A small image denoising autoencoder, trained from scratch.
Model: encoder arch convnext, encoder depths [2, 5, 2], decoder norm batchnorm, decoder widths [32, 64, 128, 128].
Training: muon at rate 0.0093, batches of 384.
Data: trained on rendered dice on a table, 145000 training examples, 21.2 epochs.
Rows from block 0 of the decoder of a small image denoising autoencoder, named by matrix and row number. Rows with one number belong to one channel. Each number is 500 + 40 x the weight over its row's rms, rounded and kept within 0 to 999. All counts start at 0. Numbers have three digits each.
Before each channel's rows are labels from the 100 images, of 14848, where the channel reaches its highest value: "strongest on" is what is common among them. Only what is clearly more common there than usual is listed. The data: rendered dice on a table.
# convs0: first 3x3 conv (decoder.mid.0.convs.0.weight, 128x128x3x3, each kernel summed), inputs 0-127
# convs1: second 3x3 conv (decoder.mid.0.convs.1.weight, 128x128x3x3, transposed, each kernel summed), outputs 0-127

strongest on: white die
convs0.15:520587506498490595599502496509481503541550471481495557526474514428477518429499458513506507463544478507484483541482509590583452490510510500507456494524519511429455547528553452495452471566502622475527515441475448450481502456527495521541461561486498577446533477515530475491464544614523540481503513527538508534561504519463515526467478436508496480491508481463525520526498453472606467537525
convs1.15:489451532510466523581469525579453560502521516531479448493491469530507461535565489582505497531456514500546550523485536541519498521529435426497477515555550453555469569496517500484583525477497448411529544511560552527484490483482500431487456539475516497500519489526514554466576375455590482558446493570474574512449483448539498476538511532534481462499514503515497456485457497480450475473547

strongest on: teal die; blue die
convs0.76:472537514533527459505488501457453541460486480506480449528526508443451506469505492480498499454500474479445496497473414503477538488396553497535499472548452476425465495512484476495453473500476539469525470443496483475495579461563569459512448569530473542427500605463459470484417431443480497443488443554502459500454523390476496458503449475553457546560506504534541494470510439507528445465452
convs1.76:523440466498529505510535517532441492538454490480463531550399446551453482490489542461421515504454539451514487511526481498453453548537512477453466458474435495572586460447478486584502571496474472498444418540456489565455503542467503549561524516517542510490523489532446541516478481445423485467530506479515457454533457471521503544540569434466551506496549494447552499504497516524575574535531

strongest on: black die
convs0.99:479538474488532455553536543465538498468423414465463441544497530482451484381538538493404492468504463515475493474509514582451548542463415498461448480497505474487483531461504424492402499482443494408496440509452472452504486513521537440449448511436427497466457486470504550508472458500428575542455435455525489491468505460472510498501496498478519524470509454506512471545476533509503467537509
convs1.99:541499560516495516490527532514581487499509600499495518542478510417463465553483499487501465533582543486546578515521563533457492517548545543462512495500524519539504476496479544520568521570610517571537472518578512539488580514540550522512521496496527433530533508531494552490486521491479526519455481525461493531476525509619531584543471585497457445503493484493433556492525521474563533497547

strongest on: blue die
convs0.82:555504476541494435486504433457451492462446455509512488533474480476478512494476485483433460460508479539506452482452379521494485487420518555557455455520438440411464445539544447435478497532496435429509489480487508466466514475529497459551491428449446489434480480490509444488418441478472497436478498545471458481421529445474594481490456447444494528509488487507543466475466454495526497513501
convs1.82:519489474542506477532503514448497495479536506497529438485417529545455513453491464533521526523491495510491502542555510467476499576518468508454476508547438500483497476449516510554406639506506483417442525515463482448430481498471589467537562482501512482503442493508519539500556474533422440508514558517519471503534468509512480472468558430473544511411489509443508523605490480492576547572513

strongest on: white die
convs0.123:512544527468526459468458483473439432551489469502439516484506541511568528446475531491490531417476540486499499510496430511534473488435579498484464520556459486444402481487515504450401509464453427506522447479427439485459446446539531461443502395500523494479442429457456556509436488453495521511488442476476475475470464439492466454452468477528499492442439550479543516512480469486496509472491
convs1.123:515559568470511461443514545468573501458513550500504639448492536495516500502450476475570459479476533559468497483511483480504485467452543454501457477538524490573484454493499526483567553529496547492512560534506561547483485554475457543609457518457418517463518532560464477487551537526449471468477488518481492478436491555523494503468567522477482453461529518563447520550533592529532462542495

strongest on: white die
convs0.100:532455496530499478542454476501481417459489441508485454478528461531458522462458484439480501546509476619504503531530508580526485521500538525468454526504498498494485480501542472388499457446411459458543449523436445555451481470432505467466483447442445476501441506435496506421439559457507521523479514426489474504453469535479531530468496465487495516516561569478505500506454415505508486458422
convs1.100:502556504549479453475510492539599490456469497463406536508514504443509479488475527517531449467496519522432506461476514501520519522528494490478503472486534483493504495472493499479523541451506500640499556544454495514481508518471453512486404522572471454476491523474583410449555437542495438541438439436479443461474484502549558462485549491492499534501430454548501427487545592487505504465455

strongest on: teal die; green die
convs0.101:473455476534505399489499448461457510502502446507515495501523475446469493449464535445446474480530491526463453497439426546460511512433548468374487480530498498433512477487503552442458435505495413463494435428471435465486525487550471498463502439431482479479502540484560493491428482492487435473443466467500561504543448443499542517497466456521471507477492450486567515516533446474570476505439
convs1.101:569538502500474510433532462500468458547444536443548561502465438492490485480583507457494554542473576480501483530584516517580455572454493507523464517517489489518512463545461473425441523534475516556506504475470513542461489516467550559505513477585539490512450586483523510517563504449475569454570454514495548480485552494569549495563513438565567511500573507512477482492474477533559504472518

strongest on: white die
convs0.8:564498496511555526459509511460465563455459512542541450495476488502476517403488519472475532511481508497523445456491437471528483527510465481471513468544427537424484494505522467431561480570488432498516509536524523496479537491531512517409512580452537533417536572478470446500467552499430573478494513461556500445423566497468485437448436514562505488478536534454502489497456435447480489511422
convs1.8:458516497536512550541449469448541447564511520427413509469476459412558458466453480487480525489614519490465461524407525443497485465512539512539482455510571477427484548555517427478520552469477477528480573482499539460507505437490462444537439451527452522517495475455487528460546548501576495476478446495505538415463473493503479478522524510558490555475488446488554496460478505549510457520478

strongest on: yellow die
convs0.80:541528493476489402481485415472476531457514501561537547519484495493518503581422460491514537556531487516505466510502485455513541525534489479532539510469523548555533462486442440581507532468497377457467488517475552443465521489565451433462511492530524499520556587427503516487578476462529503483544497522520456483519534533460563534530495455438456532515529508479485539403453562556539522496497
convs1.80:461509444508463457518512527478566526442471487428489478496463537519454492518487497420551497500461457551521522521462588444487490443464506446500465490500531461459506546470540496447489511480505530554533548506546503474503480498465479523530431423497570488466512424521493519471512548513497524495436513494533402476446512458394454511548487597565432461480506519550490471480483632499535476466458

strongest on: purple die; white die
convs0.39:500507482509518488502543505525503463471532550413521453507539442516448510492447586479492488505528508554519454518492477557534521497454411482444539524448512528507521508522509444525513482561486311466462486576492476504547468536531343496417489490503467496483515436496505493535472489506463490460541492469541470465535533520510537475483433511473469468498503513542589476495487511505525471539492
convs1.39:537542482531552494511537495500511446524505531583518501567472534487575506447413492557486618481535516493498480433559450474496494499491505591510525496537482525446531516435485500532494473500418501495471488533492470491478547475440534505503504528531473476522436526461453525515547477460568464519526536472442554491465506512447459503388491508447555541604531481468440501585451444520467513479499

strongest on: green die; yellow die
convs0.13:490563505526508457472501545424495427452433465494520430466486521509478505428459496482472483482526508536523451523524425578449464484427487473476556528540516488464446508461506425508450477524453308537508528482486438513501479499505441487422503526491459487517427431512512504478495496478485525544483503513452455480505495436554554505452455463488497475471534481491537472530470516478559467449526
convs1.13:492446576498563513493546439516564520457500456484453579407531463429595594447470524479518505485514530562515526511472563433511471464577584486484491476541549570521464474556481536525513484562510526577503490499471557481498481526513537485465543523507530522508491433507520448469532510466488533513574426507505472521481466490413544527585481488502449495553457487485536476454526515531492489495499

strongest on: red die
convs0.95:546498456556461580378474537511527479437502478545494520547514538505456491484497486512471405492506531526503496473537460529440512488461465510473435455490512538505488562621529532431485466495488451519510589535595545473448550502511475486496436505549537497546455569461508493494485531599539583526472515502433598513525511468456554467513509480485483519501492517512515487462494521476520516544483
convs1.95:495485522517441496484502538389423541520517525484578429450563547543542501472468535558483440521468467505503521545458505548482479423392486473466588509549475546468468453464527494498489474469461516495479435495534457519538440475503498388500557492426504502460562522496526534506525518490492455493498488527536506583511452509444498497489499492509510545455541475609523499526540490531437531545518

strongest on: blue die
convs0.34:543499433533492420511451461428502534530502467514531496526482458437493569472473497501468478563466487531508462497481464517492528529480461545434507508485460469447471428491538442472508467507496427392541480421518608449490511482523468479466451487487431495523548475476466472479468484514502525476505511592582450519390519495496520480471470471494447506546517499511476464497457382514533507570466
convs1.34:426495501538534504505466469500423479461573494442449503541436489553529440469511478484563511536531519430494559477487458538578510532462482526518545532479507549498533549510495470518481625442499548487512569560371492429458545531494498485586474457453519451536461541479484465518516484555473442514490566474483481501508486500509466433467483472510490509444456476502497567502522538508490571449502

strongest on: yellow die
convs0.73:489491468460523540461489523528410442524492496462481458538508501473473463440508499518473468447521499495415545498547510531512469458521493450503502534543496426485440500413430527498477546553494524483433449505436403512498499445531530462481526513534433444466527422497570560432447484515548483343488454492502499465504522462486513449445465472520492468456481467496513466529449437489484469484508
convs1.73:531555509465430481444450489428507478436537551491459512488606523462465552546508480491553484545497449451525475483436608453504476407488468499530460475521551525548503493512483498466493400518493498586544488474451504515501497474495494484511543535550510525506540532461453447423521529505580508542485468516505529502461527494537551579577509569507420442577505500502513515508538536517492489540484

strongest on: dice: three
convs0.77:486489470434434501512522512523488492534488553559523511436437501474429534502465462456507547499565548523502473538477550455467523511476475561599443502488477469457518482512465596488488522507525570509514605501489569462552465495534523518563419519479485498465480527504441512583502518541515572437526474488453468536505401440512440426556440525428506466530493492531480526505521516519471487495530
convs1.77:423493499526527564490512536458479527526478538502507447495518483509527574464446505483524475537458476560502481472507513538438520483518566508458516517583478579509487557439561546523497487590506526476486448519572500496542538496474526503517639539501483506506524478563532447508425607473466524488568570592535514477511526552503560523497486497481473507553584476476482522567472492494508546510525

strongest on: yellow die
convs0.43:432535436524484481469516503470475455451436497421449442474553492457466524426461468412499426468502486556506495553474461545462474456471490451428471445525419543466440555546542518479501479580469456519468525499462491477550492499528467474485418443406443534489500535476516421458462490538500462536486532509471524471527512469515530495444455483487449457425534532509504494454505448463523453530495
convs1.43:545524546491463467486536416498510471442524503500441456503512526482416542522550520477528474491478471455480443538530498506527480489475460426478480467451483473514527430533457481498433438446510475596546507391532528505503477508495515511422498492562554526503527505479491425487467495436520603482487454479474431531526525469488500573601532471463535463569514516502521422536436515521449464469501

strongest on: green die
convs0.3:575531488571545570507503582525578521505427498530498531474487512501472477496504449517539527436544492530556469469449366516506514445455500509529513483482471488451452525526514479475517580505534413601547539544546479518449494487523570559523484521508579564536510519503475500527489467501522449562512525524467481564506458467531472553507543515511546438580480534535470510500535531544546526513529
convs1.3:571494519532531520483540460424430547456546498468455469513510492460470514507566533464476514456470478490468476514587584476477473516596463478421487526487439519480519498511568454513486403544487517474547505453502499483525547484480513460437473512562477563514502510517497398497451529454488594463491499461536589483529444483521489514504476500495549509561469510472577456553456568532447469488485

strongest on: red die
convs0.62:448523482473486516487580480561506498504524559470489467432467471446474484490501466480507449481551520523526494529519513530538498519492524504504471500594529472545552550488498454513564451501486567620477484540372428537504476559512464522519484379455487449496465537510522477505486509521490513578508546479426496440577581494516525561520535495441535539446477546521475551498473518524490471472531
convs1.62:545477468472563478480419413515531505503559517467500486462539524497559496457513524473497489489438455505511582472527546481507487464516532454488559575543516518466520452557544525510483456513472555573470528554574451411475561528495439463432516483483528463468647463498526482475509512549428470490525535476517448512519513439494506487473465555467446478543548494523562463527423485486497521487520

strongest on: blue die; teal die
convs0.102:474538479595516527477529484451458533505504520541504460525515531436455501488493504476425481487525411527443424535458349537486473495469472501441461457505518481456493528483445476427487474494466362517508462511427517463496511502507484458502453501456490536503448477458508484437455457506475514481527484548471492496492540413488576551485430437551470490480549470514530496529472495526519468449468
convs1.102:523494456509533514491530560546497467485472430512557556581478458551543471475472490475490570466503607424516487492585529491515522635488447500506432505508413464545529469490469541520475538534485416434448486518464485570471530533442537525550543475454491450540452517561517487533544544424445482505519478525516490524556526477488479475479510480502532491473471508441445513512498452522509548520472

strongest on: white die
convs0.108:532481509503515458507470459441423437555409426499522460529463491525466489472447487451494523492474460561464481463457528426531516533458483461452509524512502518464517431477458521436447461527470473442493532500418493518445551496566509476490448574483420537492514516544511512486435488502504543547495475493604447497443459497487509499470490485520451448499539398499514539479475406460494491473418
convs1.108:505534571577453488509540485421503461462488454507459594447507525560382495515503509481462501495519475545485580546484536471532450558542461504441486485502544547499495455502491492511509520410477508532530531562483548485547532563437503515494528456584501636470453477463433437492578476528501501459491437500475477502499507531460500465559535479468526499502526513520560491486456484511522469448483

strongest on: white die
convs0.111:522531417516510519516485468526507567485438550484531528479582521475505493407509494498535538480553487541534478461515408517470439491485463471372540485500522539439414492510508507492514560550469403561527537516552449548538469542493442510516520469517568485487481480492523468473458533565541478582472571484524494493557500393541558482505482510542538479446512511500488538504462477518482508476538
convs1.111:481529497519451465491421467476487508476492478473507575546446479573491444475467517409493466496462451464524475481542464456529505441526497372493444427518487435501563540507480454522440472415509471551464493508518511457484474543469502503488435465441489518475495495477530523435482493407512502461528446509473509458546425449434459487546527432504563497476483480496500514490454573512476404490524

strongest on: yellow die
convs0.35:491525458439534477485525479492470502502570460472469534561482488509456506456447509481435455500496548501483524434482512458569529486458466502431463530524473510554519506424533462466476470550420392459431408459450426532499522518512415511457573549476487474431511411494511535448463499475463527451447463477528509466473485531542563441478486450452497501489552440533482478491502462512509533491443
convs1.35:503521518522524518462460477479491522442483526501473579494561494519412495456508575464535438479492514577485570507440498482495555468531479467531553518461543542463589471535464486467452454505506531588540504446493532515510482457445525492550477552594492502387564524498510432472537552489495522542406549466473517490493518558502558497477515562547489463486550528497434478558508528546523476477474

strongest on: red die
convs0.10:473512485515528485537478450499452466483465503464444420485546484462492520439461521527548540499446470504440481440496428515489496485502471419540494474520477535412509430482499440508431506490503437451522505496507469466472468474526477476452438414477443501454526423472501476463417459515487497548506486513501424469512454437434555456418465475544497460482581464520561486496496439470458441428466
convs1.10:482537474517428508514477518485544446543528484507567464472555608451522430582467497556447437491505473481532544499530574523421426458419493543494501505476519556479445503510559509482515479551420505530464530432526477500499477485557497406474570476523502485594502463535480542538496502533528463458482531452547456554459520510518504504498493564506507496570516486439510515518498467496432455553480

strongest on: red die; pink die
convs0.110:511486446513482477549497420468442446470524497450482466472509440472493489411504494483467526518430506488482405444485449505494466475461501448445450475532506502401506430438533483491508479546462501513467478486419492489463523505507491492390531431473451458458533453466474455501487445534443507504506469537534466532498455493407558497442464469508494499489504438502567471484444404468474423503516
convs1.110:500514476462455533557479555486469506488513526527466514518537637556510440530509489543514408459482459494506592482453554496471522480451437502496577527497498447526455515480550499519542501483542515481473634431548426493462475447580475426550531468472485492521485532507535566500502525551531470530492563513474513491465495563534479461483477503485473534491524448537520576558479546473479499526531

strongest on: white die; yellow die
convs0.17:522462490469520510486546478508437473547494494462472501513542481462477532459485480449536481436488537511599559486512559454499519477494468485478486516529519504521485506448472505429432456490536587489503513474429491492458463499519519561511489458575510461566398514536555542456460529491528496422500470428519517512584382420489414477535528530490417492464444489495436540534512453493493515523471
convs1.17:484557478513463454522556471478521554510466522475481508474500515480466457502507554486467451538501489559536489513465519472413467493492487513505554544552487511431511434490553526395493512552429505523558457438562536521498515517490517422498523548511493543482541417513564472482495582532499457514518471537528418456436521549588511565510528521491481453573516446517517431532433587530516443494504

strongest on: green die
convs0.33:469480507503514475539496436414506509494568508518469417469463488432452445431514498494412470501406456519513497503481448541485444513447511454518566443477471489501530555509492484473466490547486465511486416505457509439535482475514487528434463431472489496440484527486505520474501481414433513379538515505502488468419563458492540455444457442528481500426538436511527483555523504493532468483499
convs1.33:423518473441492520459494478523501432557428534461502502450471467495479489507510483512532537507546467403501483560519466518506525443583439513502467467497486506447507499507444470463541432466484504504485346453455533540469501438444496471486523558490450535552500479506497411419464527489531515518444491440495577547554547461545440546543462541505467480516514515522491489500462504509498495447426

strongest on: yellow die
convs0.40:568531552461522451472502530504470458488492508537546501487542454439444525443542487476525449466519497489551515486486517543439504478464511544494562495560543562492450516520495517535506501478551603548496526540508462483531430529469490482532434501549592504465512545500524484500491420458511516433464425485443594515555515443534493521576396482533547471551476475526560555551500559516519503451499
convs1.40:380513430474513440476500547536587460545477532440571523511460514499461486484522456437463512480528489490483600468487489494436429500458480567555564534515487530465489456476534472450524519488513504505439429484487575492458505547485521523514493537433532459475481464520570591466494521505464493549525589541479537549522528446480534535500532527556495489492549481521509536435552524553471470504453

strongest on: dice: three; green die
convs0.4:562526479530486652544478539567527479458489531536538520533514497516482513425478556486503517516551539535542501503544503502520481492488525457422502512503538552493508594563515484501561534490480477600512541601597455576454485529454441559554471516535581518510493546517557499512540486556547503590498549474477536519542509509499530506496495528572505493465498537526501513492487511464538493480500
convs1.4:534517512491458509510562513413445528571486475496510462537467473500391552526511461505518539520441481416513435572534405499516471502509425434564470494467490564510457518463463475543491450502440445522526469445482523503480532482531574434449552477483565561519522503519520449501447510443509520510456532516560516550589498473519533483523513426505541459518470498435550453550474486512486491486494

strongest on: white die; pink die
convs0.45:474505468485511484510514484494430503494509553465522583497478493529493489592465520551535515490451470480471529531477521484539552456505448462509481525433515461487487456468411455501532541474471400426496514483432565499487516542534515510437554543543524467535506498540505540535535503516511483459501502570516429433579491512473553508520476445510341496466508493490525438464483530492554511599459
convs1.45:472507552507575490477514575450522524506489521477490450516510545489549464489429467433431507532531512575424525467592471482467482539539560530398539547474510451454555455503591479476464515539570500513467497488512519486499464479470530510548494530420414522498452502500512463490520445495465485531506494511482520465450415546487462487449501563482603497522520501481536491546493600524509503451520

strongest on: black die
convs0.69:460553431557475417512450481480492496485494470503447440520530513463454484401503456476464503483492492482437434489439481491530454491499511497463493476491451508488453473461550465592418448516388452553537457442485487439491519483471565466447468530444500524435518466502457458417510492496462515489470441483497485506414462532531579523504458457540471491459537476451512451473464443488521460476514
convs1.69:540456467431499468502502537489536559523573547465567534512469466430522509511487473463522509506517504391509601426517503503445496513549542502511513522483511502536435476467479495463490549516569531456517552472534512481451553480555493576551529478498439435476517525509455555546434477507422472488546528564484537526512503487572493461447413550457551474475501548480473561456518457533493561457523

strongest on: black die; teal die
convs0.59:488502531496484410418450500474447508519524456505451529490500479491467470508497523472478533525503557483532490515473570447532484481470466473520484545548518541551516403418480464591498544545528603465459459488554516496509480490474439512457568506549463459510540471523579504500502474525533410502504498468520473422443473545484500425501488439495485557480510502556432494464478515533482496375465
convs1.59:515536512463488516460499476451402528570504550496517491500524446495504511524554483534431488513523514431522509566520465548484474537493456480516494545517480546463513384541437501506488430491451522517450435464445503560513530520531565512416586506482484497446530521500493474518417516471468519517516481520507572539574535494565505567470481461488593456549483520511524517526485382478479541530532

strongest on: yellow die; orange die
convs0.68:482573462477466478529492423530457492424511477460524438522462443452395479533431474507547462466481449572512512482505439567478499501505497476474540514544422447428445467470539489503531491557450365410475490503518449457493526455564452492432477487494495505495480503489485486518405522481503538491510515479474508457555516473503508486434497420542517524480527504485521543491470423470485467498509
convs1.68:520524467514485455474481501505481423440451473510476490495571617521513500494504508560513423514438463465491486461500569471558483461437475585451531542538554498494467516464531523523512462448488531570488543564513447513470388497522462415493482469498490493468475528453428551475558466548522484461481484463470417512459483498413532510521516526510470522565515468512521550561475535435468471533526

strongest on: dice: three
convs0.84:466496484545572487564490526518541421474487561379476488542483542474522541460512488496479501487529454463481536483458515423506488545520511488440480436496473526548446545502513498509555554555473551520536549526639481479532467519469440526525482554535461540473463469478526490477513490488508522520512540445476483486499493535494563530503461460552505542372555408479540490515515512447555449513534
convs1.84:539481464513535471505501529451439512523472499503501465446484527511533507429463489539460511479487469525540561509531500484464458522459374482526453553559457548446451541400530540561472542497397491442459526501471489527514530498490532501505569508427509579508465525506523480505485515522489465501533545461582609499511463471467523514457508413457536496522467484492553462547538492580479578501485

strongest on: blue die
convs0.22:445515477455496487486529452482452433519514505479511471499445414478466495506494480532472482437458483422511536519483499499495478434456507536488515560446472445460517471356500554454446455472497484461463431518421419517499521429439423466464575441521417448507514480490425486467442507491511455507476482490454516493524421500462479521451452442488489514528514508464469527546471469488498496539454
convs1.22:480546564452535430471551514499511484465461481484478565444481508494536500531496547485439501567507554653480531500519541490448460598532548512455457580538553447452524486526523495452448628491536535510510476523481597485433501560515563552516474505526458513482475492480546516509499457525452542481532535519490479439475546495529506489502575517507544513447473471489490518512478530490497539487479